config.yaml
model: "segmentation model"
dataset: "rendered roads seen from a driver's seat, with toy cars, trees and houses"
train_examples: 72500
image_size: 64
crop_scale_min: 1
horizontal_flip: false
num_classes: 12
arch: "unet"
norm: "layernorm"
activation: "silu"
pixel_unshuffle: 2
widths: [64, 64, 128, 256]
blocks_per_level: 1
block: "basic"
attention: false
upsampling: "nearest_conv"
init: "torch_default"
residual_init: "none"
optimizer: "adamw"
lr: 0.0024
beta1: 0.8
beta2: 0.98
eps: 1e-08
grad_clip: 3.0
steps: 9800
batch_size: 384
epochs: 51.9
lr_schedule: "step"
warmup_steps: 980
weight_decay: 0.07
Rows from block 4, named by matrix and row number. Rows with one number belong to one channel. Each number is 128 + 24 x the weight over its row's rms, rounded and kept within 0 to 255. All counts start at 0. Numbers have three digits each. After the name is the row's rms in percent of the matrix's.
# convs0: first 3x3 conv (model.mid.1.convs.0.weight, 256x256x3x3), inputs 225-233, a 3x3 kernel for each
# convs1: second 3x3 conv (model.mid.1.convs.1.weight, 256x256x3x3, transposed), outputs 225-233, a 3x3 kernel for each
convs0.120 079:123141122119122144069132188092085110125108104131147127132154151112132139115159145121135102144139139125098100131153125095134108133142161128145143128131132125137180125126143125130127163160171140139147116154153103107062126123105129140154170104123
convs1.120 058:132113098121147098127158111101100125169126134160134136137117145106118142088121111139152072151124129114155148071121161111137116192144128155085077128124109077161140118102084154123134147132113151168103119115155162138157130164129109118135126119146
convs0.121 109:133114106115120153156171155197153159117120105139123103128140118113136113125133141148105118085127150146117127152134126148125117138135103111139136136114116099132141105104117118125132179155159146137107140101125176141095130144190160150124119100099
convs1.121 101:105109128106137159161146170102130138125161108126137035145123117165103097116098097138133091137108139141123133091128148112153141081137116142134141125125127152176100099111121105131155132146158125158118117145123145174131139146090151126109127125118
convs0.122 080:109135069104121135169190171064118101103164146118100088104197135126151138098155169126131120134145102108159151115131131107159135117145148149167171130127139155171141119142133110122121140164196122136130116136144130153122142144115086099139108126190
convs1.122 054:111127110112143146135143148098089147135134141150200189146138152129112111108091102121116133137113148098133157133134125140138102106094068154096106133123107103182180100108094142160166143169150121120131138124158134138127132138168129111136128084102
convs0.123 112:163138169105144142095118163142097131173094131170116133118162096120121135143133083138179148142136138096103145213157141125123079126111112104143130111156092156134164120154125084108122157139119138128165113118172125119141125113143103130156173135107
convs1.123 133:136119156119138185125123117142129135133157092143095079110127131136143086106134110116093088104121070136157141143127138138148151166109132123119119135130103121154095131111136123109179124127131134103121112116135153149165109106099114120084121146148
convs0.124 112:128130110126139109150155149083098123143140124148093138127126149143144110156132176119112109113134161175120132153143135145118113063110162101099173162118146141153123116149128129117162122107124152130121140145135115130158143135142130100120151126156
convs1.124 099:118101086121114144128131155091102154102136101160158114120148146148120113105119119125126146127126135195098127108118120132122103072189144100113128082114130188151102149110111116118136137118130104108128134161137178113102110151135147138114178090095
convs0.125 115:162116158137115111094144106118126133147142151099156124131167116145150145108117108114143123132152149104124128113142184131168161102157051111171138165140159111135096137142185106128139108126107144145114160150138099137178135132139118139180086140112
convs1.125 106:100117184123118111124126106149132079167089141160107176167131092107147115126103143129126081125125103131105162114147129138107131135118068138103097150123092168122158105117169117116139130141119133129140158130124130130145138132113144140116109111132
convs0.126 104:116141129153132139062110151129178139084139143141161173156163174111114134142149166067115142176134120093098116125125133106098145086125157150118119115159140135140134094085107105120124097127152079114130098117127108110090121127105125136138145129158
convs1.126 122:120137147127123118174153149140109119133131128104133065121114114095123151095121087126115122148128157059136166128131117126131117140090068123115124126139149069126134118132140175131131190169169143146136139122122106157160125126109095111122084140164
convs0.127 079:110143087135151144179122164090117124068130116093107101119157108085139127149129166118141075158157117118168142146102148106166144160134158153150195129105126183173131126133130088156148148166184096129138142144136120133134131121128090130141086109180
convs1.127 067:126115107113134132129152165091075135106157130136156163150152164129122123139095098074102131135118144125127174141078106128125110073098086138104119164120121105144143109115096137133139116167170121132132118124148112113145141143168111107138138083124
convs0.128 084:103127105125121145141159136086109083070113106060097085103141124096100111069156147074141116154159109120139122138135106083144120150144098139147145165145145153145157141133151115123119104149162102144160115159131147139130109098114101130125142123149
convs1.128 057:153104152115113133132131128156130143134143071141154129135162129115156133131115108106122126148113139104156165111135123128120088105089083182110131132105136092165158112077110147128131131167126133102116148137114084144143132125121123148125111110140
convs0.129 112:115152101109133124159162119099066145123107102216094102125174133107126099198148118154103082109139138141103148147119122155128127072101125190126153135124144123137088133149160139175117120101097146111115115150148110131137146114145098115139113123141
convs1.129 118:128095117144121103078112153112132151138092149145153112126147121133126145140107116175137150090092116194119078097113105170134089086149160126149108123100119182168096131116141104126115117117154127114143105142118162164120113138123118144125182120108
convs0.130 111:143134162160120136055083140136118141147140171128131131165109094108154183088114095131141128153140091093114119116166121143126147122101169136099131111152113144104136154099145149168147080091071091108116107124130123129168116108126155150130075150123
convs1.130 122:162130118117112113142116109100137138076124115088102138116151122130132134140149144111148148159149141050112134129101138059107137127133136097155149113154120058115131171132118159121097134118112117127145104110108089114124103132115098117137093133112
convs0.131 107:115133119120151113106132113188160129137175175101147129124128128143078115104124155134134120112111120115125158134148124119139135160178035111152145067120186082148060138136148098124134145121125126141112137126102103121161138156146166117133119140141
convs1.131 102:088123158118113143152135111143146123134136091105111159162122097148138112095122126119127109138133103105128157126139145118132150142118081133130096155141075101137162099116152110104145157155145134137153131142123123127136141132123133135124087127137
convs0.132 080:165149111112103123125189145066037066106128126152142109090143117147143109090138114108136112124153114094129099117117113135157101156139115111156127184155163114132108146187183131133134138143149165160146128143125158146109144109094114141146152094141
convs1.132 059:118128111099125145119115125121106169131138144096151164172132131115136127116097100127123128122128179111143149084161096157123062151143088152092074074125105091103115095101125128117136109145127157131166150137140142116112171117124135101122127104090
convs0.133 116:111123133172148154082103085182117158094139141111133124148119125137107132097115155122129118153114104124127088099114111150144125159144111080173074128124096126172104163151110116153103102118059130141128144138153147127161111128133173134134137110092
convs1.133 130:079127186116112105141112120162117104110133125079121144152119083167124128118144146114126098181136139108124133145129140105150127105145129135126122175129124079152135079133167121116116136120124138163151125136125111117126146141100133116129108143129
convs0.134 087:126152145128108179101162121083068077130091109100108109135116139131108107092122140129175119122144160116088108108126078094136094143147112136163140166167129130140152141157140097135139144126175148152143116145140173141135142096085122108155214165129
convs1.134 069:133121167099126150126163171152168131149119118131077123121137108111155130095152089156145086116139160140148160106182170174132108215106109128150117074106162094117145135102129103092132128114142142132110134139135145162134118105074109161117114150103
convs0.135 107:164141143109159144172111158145076141151136139134130130116132159148148120188125108173178146111129155139122117142159153133148129146111134145128130124136121142134092116166137131171177101123104135150163136131128156131144149134118142115108130174144
convs1.135 111:117145118125110131085124137118092083134143125133133116113129113118138113156142135173146169118113083133110084166143124145121115136155169142117120122148115140109087116132135089100116105114138172147169122119132121119107167160170127117117147129119
convs0.136 105:112131154112123129124074152087129088175166145103151160132102099127165129102085140136155142156141130088114096121134106158091131116139115145131110111148141137135082141156165112157122051061108129127125127134174124166173147097102092137131159163107
convs1.136 106:108142127156115127125135129128133118112090143131087136141122134096153123142121145120110177124160164097091131153156112123076097146137117131107159103140108098072129105144143153132105122116108124119162135119146139113106109126115118130154128116120
convs0.137 104:137171126099136147097160168107148165140164150172118120161140112117106144147131120148140137143170147082133150129121103094143111148105113162105153136141179117103159156141150170150146139131180131129142147156120077125216092095146143152131143150157
convs1.137 086:141097119118119089128153128138124078111109083117109096139174134135120134127121113099114153137131091125140103129122121114161130115143144087115128145103078108118097129105124136116087135127136100119183127141110148159172124142166108148147129124144
convs0.138 099:164160115118124128093121145110055095173106102160142166094142136152133107117186070139143137128148128114123087118116132137115102104083112156172108140153174107107118137145178134156129096089126141144136103138121167142109139165149099132110146148159
convs1.138 113:127116157155160146099123114126162090101096137103121144165106115128128126139129133151140109109121154188152170083159110121150086126154089150128092103133108124118132101109140134133143104120112134131122100114125126129146159106112116115114123126130
convs0.139 088:114125127121154148150142139137150114119136129105125140116178143136164169120121110112110104125113119122162182106146166138122160135172157189148154134099139133160106134115137139124107117158196120123111137129133131142119137111112080132146079059111
convs1.139 077:108123093150156101148143129064082109113106157154122183164149181127109132115106157126099099139117136151127102106125134119118116072086130138104120154105095153136125098120105122152128122160108116165135153128142132131113144167199126102135134101135
convs0.140 111:131132127139132123159147151185093112115109131104125146132143100149138132160098217140125132138105123000122085147099127137097144117131161149129113113124119183142118086124102083097092147136100124113139117137157088118109120130114090129153109134126
convs1.140 131:098130107132126142170144161124132143108100126132125192163123124096131137097121092132111139147130155071099118152142126114122093157133113144121145133130098108114165106125126147130131158135162125137139140143167107097157121130124133129145087105130
convs0.141 120:144121121136124147151092087153149156131140104134137101140146116116139128153146135155146144127129161175121117155149124155117107101109062081140121147132087082145149110156138154107147163142159128135110124119107160143086144155161139124132149136123
convs1.141 130:138130144102115145108148189091144091126177116142146050125090117137137121149107094136132121121093134132116108096133120140136141092162135113135135121162107156145084146146138101102141107141178127152121115127124134159139115121105142114118142132122
convs0.142 103:159114139116099123098147196125137154089122106144133128104126144143145105120082134125081161105102105159121127166129111104108089111136115134096105095132149120154148117096121133111113142151127133128126099125136104121102143148134122108115125149126
convs1.142 114:142126092111117137144131127118115155158138122082110084148125127120121133112110106145143085151135098184168174084117152122129145060105108145114106128151118114133151125112098151138119138135142122143112102122127172178167122144123097118128148152128
convs0.143 118:132120153163144116141135070154165110132136113096130127103134127114113119142121121135141098173140161095105116118117111149141147162114057137190126133139152176126102141142164123153129118114076107114115134140152147130161109107108127151136111096069
convs1.143 131:072132168091113149124122125165130137144115102136133164176141102135126140141143111128133110141116136118116190131130130145148126112121060153126141173083104127112168071115138085121141099136157129137147141151116104159163134114096146134127116140153
convs0.144 099:111128120107123125090183158089162164133129137109100171168149165100118151138142000117120103141124127174173147118162162122143162136149212153117107115094161121151090124107105106130097180143149108119137126110126135093205144129113156134128053117112
convs1.144 106:120128108104144128147143162118117105100156121134129119117172134110127106066110097104141144125133130110145091138088117124098132135097174098131104103134164072143123135118117137134142176161160133149163142138132135158118140188185130130119092139098
convs0.145 082:125110101078120140140172166086084075102134130142093105101158122111142126116144134114120163122156132103141158143129072159145160160156169117137138147148155143138122132123136111124115142138178108127108115129134120151112132138106092118143112096180
convs1.145 067:116143105134141104103125158077091160137176137121204149157116131121124123117106098108102118129120142107153137132126113149113081108034073103080106151112140119201124083121119159136144124151158138138155143138164095156106166136149111106131106103087
convs0.146 112:119122103135134092085155160146117166165129149145128127112130136150155121157138109144118125120137138105158170142144117107126130136105086128120143119145063113088143119117114117102137157112151142127073125108098156118130113125182153150115131098147
convs1.146 119:119115136112118152115125155101155133141150109169135109122158113123129115117126113148125138097124072139142090118129150132131156128124128150148113100150096159137110131106148109110137133125174131146151118122160136150140131119129111121120094127111
convs0.147 112:107144124121112130112187156108112114098161147125148115133158121134114115176152139153133084136153165123128151136117122129131072143109097169134198119128155079139117150129140141148109116125146138144151119131110089118203084096144152145123119151143
convs1.147 099:135087138104158142121148155152137089102090080100121093116179113124117123132129109092140159122118151186114125150102088163122089069163130093144133122096084118127105150092130133131114126126119112117152132153120160149139112161150110156146159130122
convs0.148 106:096128145146162107165138140098119140137128087209161131121150142147132141152175105118114055092132119125138162121110129138130105130079148121148085133143166130120107113146125104107126152113143154143142126127118093144125141127139115168126170082154
convs1.148 133:109129124135150139098108102137121134124114126102111118133138140126128131107119119135120118101113129184167185113138101170137114116097078149101124132128132151141149108119134129130128120122131150125133108118103182159169139126134117122101152135138
convs0.149 082:111139118125129147078100111145144147104101118101113157163134164137121113150139123136137129110116146155130133142156146114136112125170136098114165104105106145145200093083106129152149180153170106113122105110099131127126137119116140132129141113122
convs1.149 075:134123146135141139121142153110101098191187199165076096103117112109099100120138108120124120158166162138148120120100098120119116119084139103119126156164188134165146134131148147154157127130145166171157123132121176149136150163143103104087164166130
convs0.150 094:128113087111111143145169168136148129127163132073077133110133144150141136079148180123105142098091110066158169117134146140122147087136164198165161116120128119129161119108140120099122131157168127128124144136123140140134149129106135117128144143133
convs1.150 082:106116069125127139167152160123106119115090108160112200169129188151096104094123140135127129143118131133103117107136138097144112061101099140139109140091095151109124092122080134151164159132131105125091148150144146109084130164137155133137115120100
convs0.151 116:088120133127114157149117111123163131143123162095138161180122101099138107102165162126139132150151130112133101118134144126075158177111233174036111066112150185111074122076112164144134148146099125103137116135129127121113149134106129127158140127105
convs1.151 125:118113084141108081167147109140113143103116162122077140107116124134134161087128124140123122142173133112114121133130148087100142138087134103113117130134133103084155118127103147143093170131129145144140117127125166114156126128121120130135137112156
convs0.152 102:140137102136122135191133131131121128109118152134116111133135153134147143152123099156136108127109098090132107132090138141162130121128138092115148185138096145147149126111123108133129156115168125128120183145136128130109105137142140133097088107106
convs1.152 101:104125106088140127155162159109106123133111126155107102141166179163132103120093120096108136144138138153115148165118099106101106107122105122114141161104147195122120102114108073126135103147132093122116192145141130135096128142155177144127124112110
convs0.153 085:132119128124132163117155160087118093130101122077096096117148180137096160083134143106146111133176155116137119102162093082138113119172124150115140168120135098112147146156140122138141127121193147146167136149174133153113118091073129110139169156110
convs1.153 061:106115139106137107133145165135153101165101165142125149144129149090153123090120128124123094127137132154187110089162133204146140177062128171156141094130188150198160110103108109123138153155118133118109187126138147168119146119120153155119132131103
convs0.154 086:126152104132132113148163133078088077140177136141136132098149121142153127101154119119128089104139112139145140125140133141156136146117139116169133147146155101159101134170157129123098126150168158159152129149131147137121108106094079100113104058120
convs1.154 069:075128112140160135127122144095091104114092152147149145167157151128110128122123128142083102133113155118121127120162108121114077080094051164080082135116102124115121079102128117139136124139123143127145143126146143119128170160164139122128151120124
convs0.155 082:127152101119106130102129119070029063116119104123106079082127118115111110083141124135183129137151131127121121137112087111136089137102096124170151158156166132129158140174172112134131124128177153157157122159131153151092124109091113138134192117137
convs1.155 059:114114128114133151138141166107128140134114124131144141153132155113140121118133101164109085127135186111156173110190096146143088159089062177072111100135122103157153085098120145116163124115127156113120137150140152139120171125105143144113136116122
convs0.156 107:108127114144116150131068167186127100138109156153114160128127102096134162108166157125139157166121114105136121089133149138092154121108168140080145102149118160090089135115129166141140126091113111115150090130117102137159145117127111140133136122104
convs1.156 106:124125099147115102158114122155089102075117147098112155108105126116115158111138120125114149140139153092121158146115103087118126148099101088090135138129130072091160111143105162137093154116136142146148109122122121127160132130134105117139111124151
convs0.157 110:123156139142133119108123146180189115126117115120145159119166173078122117128174164103126120153104155120112126112106134117107159095159139153143099113100127146142135100078090098137139177165116077122134130123108107111093121130110138127142116137126
convs1.157 129:132129142109119116165153125129113120160156158109134158113108117110121139094131117126120118177130163095133196124124118122140111158091053122117122182140147102105165130135140137127142171168158143148136129123132115144169126126126111100118088135177
convs0.158 114:117117149124141162181165159115128142108170178113153140150150141123147110122102141112136114138131120128127144089125140144138151176118164160075164105111141174126105147127152172134130147125176147122140136138126116135154150136138123108097142090074
convs1.158 120:107112099140119118156152093123103095091129141112074145108144154143135130075121138134107144119168131122128155165108143103118149145081107094119123129127135120098184116115098124135107160139114169140134118139134175112142166154168143131129136107152
convs0.159 094:140155168126157141161145126115129134126137134124155101100114138090139133084133141108125160124142139124145170088110114146135138114148114134145141184127115142100146179174098145130166111149129128132129134149143120135147105159111171133103101152156
convs1.159 081:132119090088085120158125129124117162145142125059109101145152158147158125127108141147129132165092129098142161083116145094131112108141119110121137175114146106118149141121113099085123144150112146129127136118147095146115151135134131108107101129098
convs0.160 100:114110147128157133078160104088111106117143128150159122114074097147121120091125109111134152136137103174150156113117106138094133153113130118121148120179147142086179136154132134122151058093149112129149125142118128153164132138097119149115091133104
convs1.160 102:140113110126119138088098109106145141120146098122137149126153152110132124179140147096111159140136129097133141091155122114125109137124133102103146139140112109114145132113104161116121076121114129121136103133103082144115127131151088125119098144115
convs0.161 109:080096138148134139083094127127141118136125142153180148164130145111147178148147122092134102154111119083107097116138162069100152128158138119106111082137103166146174110078111144139143142124113071115116091113095110119109114126107108116108108124135
convs1.161 132:135124148128125119174132109126117117127150140075102113109112115121117108099137135122120122155157159044126125124121113110126128162093129114126125136158146050114130139135148155136143182136118144150142122120125122125132130134125102108112094135138
convs0.162 101:085116117145166108089121108149117137090165149079165157128144115139117122134135150136140110125103119123135173129133112083140123145172086104180120098107173152129081119127126104126141144132113134136114142122090145144171125137142197130145144127143
convs1.162 093:087112155121131132157120106162127135139137099090120110141119092154119134101133145113138123165133101115122140147128138110139154127131109135111113162131088093141135094119147112106124149138136137149170129146093131128110148132130122119106090138127
convs0.163 086:139150117121110159111159128100060091140118102141131112100123146151121108098141140137171117120155149126088128134119112106136114135147135135202152154145168107157142150171132120146127135134163150164132093141142153138116137099072112135138195132141
convs1.163 062:112133155145144151127163140105131104137131113136104152164119130120139117107115088143125078101131175149152155107165126141132110176119129125099112071142153096140127092109114128101155141121123139134107121151147171170146144139093137158097132134114
convs0.164 090:106135117112071111091163111089053122104132123081117101118146106153153120077107112115111133146122126132147160109123133139146114132157169110129140133155150122184160138144118106124114131139122136127131104121140158127133161118090107165130130094131
convs1.164 073:099135132107093138141128116125117152110171107141091140124157130136128122124118116117143140098145163119155142084102169088093101133070140105135083078126170040097128150119131131142135105134108104145146098143144128137088093139138095127113131141103
convs0.165 089:104131115114152148140167159090128091106147127145132143107191119131153151110152151112132135116128120127170150117141123106140146139159172120149158127109138125124120131138132121130115149152185118114115102140143142149081166142103104113145079059130
convs1.165 075:101113083129164148123134168074081137155128175116165166160129161119097126116088110132100090132129139097132140110117121146129091118076108146086115140130140092165162100107103132156137128168144152158145129131156148135110141176161108088124161099088
convs0.166 102:084105120129132132143097152146131134124150134140177128209166115111134135106113133143134089147129136104120133151157134128144124154127148159124172098114170158140096143126113147142127106123131129105102105118127142139175118135146144125122113138135
convs1.166 117:132123117136113126132134090097090093107135132123081132097133129149139109105132151137133149150163133116112109160128113085125165107099141102119119135146109101121124128129131136120109174136114165135183109132116171136133153147168122135147152140142
convs0.167 112:158133105112155121150124135154100159165138125161094143092118149110142131136112095149113147123114135177127120124123128125121146079115170106108137127126071111115145131140148166135160142125132109110108151134160126137130148143135132107069123124154
convs1.167 106:127101075115097137105134159073089157103137123153177138145152159115136117132127099122127151123113110139122076101120135136123134128158192101118123095128125160144107139122107109083127122123154104110129152141155108118110142145143149129123116105085
convs0.168 107:144100127144170127136101078139122168128133133113123117116168115117118108175114170118106106122164155135096085169116147137166133130082163121151151140129147174136129142117125127109117124122152156114123111117119147122114101108152097114163148112087
convs1.168 138:121141121096092091096096131090130118156145122194116118142118147159171146115120124126123121136147112198185115125142131134156151059079131116130112150140107152181147134138102097085108145128123128129110158141141188172158136117130167144143186169117
convs0.169 084:124134121147120132081135111155204167088102113115126197153168167104104138147169174112126098117119134118134138162157162093122166091153148134110110108108122164160147100067083092154134189175117079112134133118096087110102101105100140128121111124135
convs1.169 078:121119138114121115152137125130107115169185185124097180111121108105115123121128112113122124165160130086116171131102109121116123154097095102131126167165173131119187144131140148138144140161145143161146131127130115147190127144130111108104125159181
convs0.170 084:100143091127105154145105168087115103106111063081104072122119153096118115114160162115160114134173130114137125138122109107144129136142125172143171153125144162129158127127143099126136119142178115140161092156154136150131105100096100132134155129145
convs1.170 058:132119149125130134143119150108123142153096173161124197126107142131130131116125091135120090140102156152151151120169103119136042141085069166087119141096136144143149109112099122143137143135147114092113136107172119140168115089102143113144124107145
convs0.171 080:118141116125124135119106119101104142100099072096096131151143181161135106157137148140133093097110164160142138155126162123143095120170104107125188125098117141138179093106120117142152179150196117123112121127116128126120129097111156141148152125099
convs1.171 070:128114154137134145122132139106105102178186213171103108110125118115103102100136122121118119150155166170135117124111101127116111133091129095117123149164193175156121130121147138148165136113130159163147133141129201147116143151132115116089189166126
convs0.172 104:153148138127109113209129146103141096168157130187200135107146097157146138150100107154121137106122141151146126149123155136145193166150150130168107176125151096142114147122142123111118116133089151152148109135117134141154107120158133123123127171158
convs1.172 131:126119115144138132093124109082082111138089136166096142133132136141107134136125174147122156112104137186118164139148109096134107091121071119096121132090115181095148097128120089134108110134101147131145131132111133119118160152148143120128123123128
convs0.173 110:111123150125114139133093132110135130148179168138164112178135125124126153136127102141160113146108122124121088086140156104108137104126187149087124095123179131140108117119133131123133058093088127116121117136118089133215146130130145120123091142131
convs1.173 120:144113124137110135158146110128130155090124113074090131114160144134145107118136150111127169146152126079103122167137116082116146149126135099124156121142099072101121151124122149105130154131119110126190120124121136118127097136156121130140114130131
convs0.174 116:170146132127141100118127082088128126149110091133162088127164106182123151120170070149148105121124126097141191185125154136152097074096093135113133142120147141150119130122094157129067114133134158139150137103145105137168120119170147128154120142123
convs1.174 127:127125120112130131113125103139117103126120093144072142103137151153129115096118150098091138126113095188119128168122053161175139101131109079125125158115076172144105140113119111121131156129091121104113140143116191155126118117130139139124177134139
convs0.175 112:146160139108157140148139121126127166153122111148125115106101147113105137152119067147138142109142156177145160138140076117151123119076141152133139114149132125160112113128157162161166134111090108106129152142134133140111140132133141089119150121148
convs1.175 111:149108080113106127109147150091082139108121128143161122130143168119140144143123101112121163145123118133122084112123131129131097131143166101124130128112129145139110152132104101102119119139164122109117167156150106128142130142132140140135120120125
convs0.176 097:125134121144133135112135102098089136147123125103124140119123113137116109112117101091073152118128092136127147115109110108115124075128149097120118140153135148142136148151122142110160105124129096100129133146137113135154145157097132122103124163155
convs1.176 085:129096090135109125124133125096117154091111105130112135126172157146142122157110127124126156133121132105117115108108130089124100116127175098117132096089136113133115174101112134114122095138113105117137126146129087129102114154150128160124108128092
convs0.177 082:105151127116113155117148159061038087086106087096076093133123131112117102122133157142176129126127147107120126134100099100156073158119114125165153152147135125154174149136148111153122147138186126144142124145112130141163125101091129121122188157199
convs1.177 051:130135194108126157130160148153157111143167109138122120121131111126134118079152085095106127123154157176162174140161136139153122174123092091114117099140163115155126127096134124104129154104153119110130144157133163140103109092100148173109118139113
convs0.178 116:136143162183132133119078096143147097125155166125138160111094131127169137090122134144169128148126116128117139128126158145168163142168071095165119092147135152119089141140174129143130115114083155155113145140147126140154113097127141164139125160129
convs1.178 119:100146140123125128138120090160102114147079099139101161152132100120118139125126150116114103134120152108118205132140146132117115146114063144090113158104097130107196105130159117135104125143118137128128139144116137130131133129099138137147114129142
convs0.179 108:128129142175162146114104133160120141114160146153172098170116120109076159152130172119153144157122110113128091114122141113105126099132125119137094086130110182151196153103119145136144178098114137125117116127099120116119138122126135127111128155152
convs1.179 115:130132200121118113159112108138114117116158128072096141097115117151113117129162157125116126165157158067115130139128117091137126121130136113125135158151150055122124144135164147130121151116110147152147104114117110100119121125131101103114097137134
convs0.180 083:098132132128139148094120123162184162108094111110124147150163173139121121146150147138142131095109151134142135130135133114132123132169123113143143116095121134145175114083048124162151179172132089107114106109086125123136125124119144120123118117136
convs1.180 075:134131152133141139156142127124095102182190199121069107101123109113102096119104144113129126162168168120122114125094094115104111107112134109119124162158193145147139139133152143154162149155117168168160127131128139171143149172149104105092144161131
convs0.181 082:140149138129134145124148140087117128103112091096087108114139108097109155085131149114158153154156130117157112125136123078140124121118132163160163158110166156123143143173170146146147144166170117152150128155120150151136122097125113132144167158146
convs1.181 059:153130083121114109144110118111155121137107129109119199129110144117150141146108103156115118141140095118125156084177137156115110123106082176086158168139123094111158114115094121123119106137147141097126151141138153144171156075110105120155138094132
convs0.182 094:098112117134117089089175156142154100105121118123167165122146147121136122132144130110104128113120124131118092138125115096132131150172195113109097101156148090139169099110133120137110135141144132134107118113137088089082166147117121137149115100121
convs1.182 092:119129112122148113148155135121114106133138142080114139163137119106097150104092087112137098156139159178159163111109147104112106080095100141116064135138124113133159107108111149157128141166159125160114126131140150160157140170147110112132135127120
convs0.183 097:134114111142149102118165115106124082130092148187139124110155121147136119127114135134112069130123103083085115141153098149157165184136120129157115136139105123118123144165116145124103187133149137120152127132129139109152093131190148171127169088103
convs1.183 099:099098062111147144137139150148144162112150109132132082129159163152132135086113096136091111103116085154158147151110102144141174133100077151151119149141131178154128088080096109115123139133149113114104124133143158153178131142139150143139111116138
convs0.184 104:100107134110104138133086170116112114147131165116133171124118083105143141138145170125150130128130111123104081065116138119086146141120182164100141085132108161081074124132158145152120091088115114108133086132125135132129169130107103142149137142101
convs1.184 095:123115101147117079164147136116118154065102170120079150121131131129142166112119122162130149119163155109125143148141156076090126134096118105135133105131142081101156130132110150139094153133134132121123116120130143114139120120105130145137132105119
convs0.185 107:166140141106114095132143093092124127088102161131144125117129135145152126125133148131121148124108092124104115150139114139176152119128095128128115159153149116123120135157132146099115136126125133133161170121109136123108092123178149151101107086106
convs1.185 119:117111084108151163116130116124108146148113110166128100114169164137121093120116145117097127095122084171153157161098106151138176119096086118124114132122117186153136124103102110129145123127111126103112139148150159166147123136148140150127132140141
convs0.186 107:139130075121122123150118145168136136143127124117098135120093138122128097164122149112169147100119137168154141115116157102129064136157186148127159132141121147131177124127132126117128153164169127132125109135138174144123146115133115147125129162131
convs1.186 117:126140148139123170153122149102086064168114129167072153117113140139115087111160132167128112110142124121129083133177109113114112156130168154106087113118143161100066112129128095132170148103142174141114115121152151120103145133127130125109136139106
convs0.187 107:127117161120140114062091093127165139148120125128131107134104162119095147126133160116078138131172147153106112123143128154153139115079121133180134107156192141090141133106123147091079128133103124122150118114141128146124095133098102151129160131108
convs1.187 147:154129153070112085089110095125115102152136138145180108125116115120138157140125098111126136131155145144206163120141127146134141067051112121095109145101145102165184137152134109124104139156133124123115149150126146170180099095099116136140141173148
convs0.188 123:123128162155130121063114071110119110105151148129078118122098127123135105125129099115140161148129100117143133114101091166101109115047081130134099150183142139112165106126118159118153113106069131137157154137117102137197147136108145129110125175143
convs1.188 141:165133112097119150084117123129133140097130117137158124121181129117115124191142141095119159148133110121124156145127106112136166125171116091139137110122089119101150146116116134119112055120137105112164128147120113155121112130154117131128128149135
convs0.189 105:162144154126184105113146147107120111132113114183131155095151135143129145125146048126133081113141105065112123144143168135118111125097140124130107118129141120121115123154110130132106151136135157145138139121137121129116136157152106141128139124137
convs1.189 138:117113121143146141115123121167151120111105110089101111135121140138142136116122125129087086094111112183162170100183102159146133119129086151099106114143121137143145091094118139117130116114122116089098103125112177159164116095113123146120156141135
convs0.190 117:135141099106159105211130118148099123136136135153130157120119125107137123162140132128105133147098155196115089127106141137117139104112202101145147166130061103127083125134121153138152119149117099105100134128161130123151148127135127123113134141180
convs1.190 116:114107086134116151097128185124094138082154120112191129130134145110137124136136101130120152119105126110116089107119129160117117130173161113103135080135137147144105138116111144093133110118166137110135117137133096105108159140144127123119105098084
convs0.191 082:110128090123125161129166183087141111117127139106114119116196154120135145110168175136112083101141109098112124127142099095145122138174163151129143116109137121130147121122142117139124166155219129142150129142146182140083128131099118125162153124163
convs1.191 056:084098121122158112117150125089097100112140154148172180160116143118081128085090106112136072138127159115138120081113156147147111144109100173118076117101102098192166099095096133165137133159135127147114143106158147125144144137148107083142153100137
convs0.192 081:104139141139121124152141125105154115089154120095107151118175106095142141106139133089122118147170132118172159106155125116172193176124111128139110133148150154139105141141171134147147132139163106130146139155143149125103121124113086136143064070130
convs1.192 064:136159090124120128118123150104067123131148157098196171156151172105106171146086100121098106141129123094125170103125153151116124092090083132094115164140128090122176095119099134145097099169171154151152138136142102162143151153167101093143125092124
convs0.193 103:155127115116109107128164124086129115107110158158162155102140145144119130129075105151110107140109103111112120130129100145174107165165126107121123133150114135097122132143105122099125150101160136127162147123108125125128101116164136163094151081114
convs1.193 105:106096085113155169126134147113123158129125105165143113115192154131110091094112105124102133095134109153150141148094115129126143161112102118131122127137145181136131126083103119145163130129138117117125133150161147143152125145145115144128084110130
convs0.194 108:159119161155168128125057119129137143113100149145136136143120113139134166149119125102147138130150128114157142122143116115118187146172092133133137161158131136076138144135142119139155098112082147168161161149175107150138122142128141147132098166094
convs1.194 110:100137146105117088131114133139111077148081168085115145172131091111159146124108124121100092149126142109154188123155123127124121131102104163087098158115131107120179099130171117105087129147129125121135150119139101152160136122099146139155105136147
convs0.195 104:129131149150111125145107122124118163135101161180155151103092110165141100120112085111139173105130079143119131130121115142131095128172168103083096177106095099124126170170167155128116136146085150145134147150145117151138107125121159129119115151145
convs1.195 111:112104121096106117132086111146133147145128140082147148133114130134122120159168138150136145146101105133146110113131134125166104126133189129135085137088165124187113110132128083099112121080112120114155127113139100111108126093130137134119142125090
convs0.196 080:123159125113133162097146162067084116116107094101113103108156144110106123090167162114158129128132151098085095120129128096161098152151111117171136166134138134146166110146128101128129154167186120139135106142130154144134119106082143120130183152153
convs1.196 046:153113138119142156146145148113126108190099148145112117143121134118139120102123118129117067146120120118154185097161121116103114160095111135060104131112168094139176108099099126131138151140112138136117147143147161173143141156112122145111128128126
convs0.197 101:110133094126097108097115162104131144161144147106129178121124096112136132138129126146146112144137129101092126089151131121111153145129193141120155078169092150112099144107143121152113087149114090100124111131136080108167148104100092131141096101108
convs1.197 092:153097084119114102164129140117108145080125149129107148118153128127143152134123126113132165121138150094137154141088158069102123138098100088129120120127138059106155157114103141128104146147137112125119102122133106132127105145122110153145105129100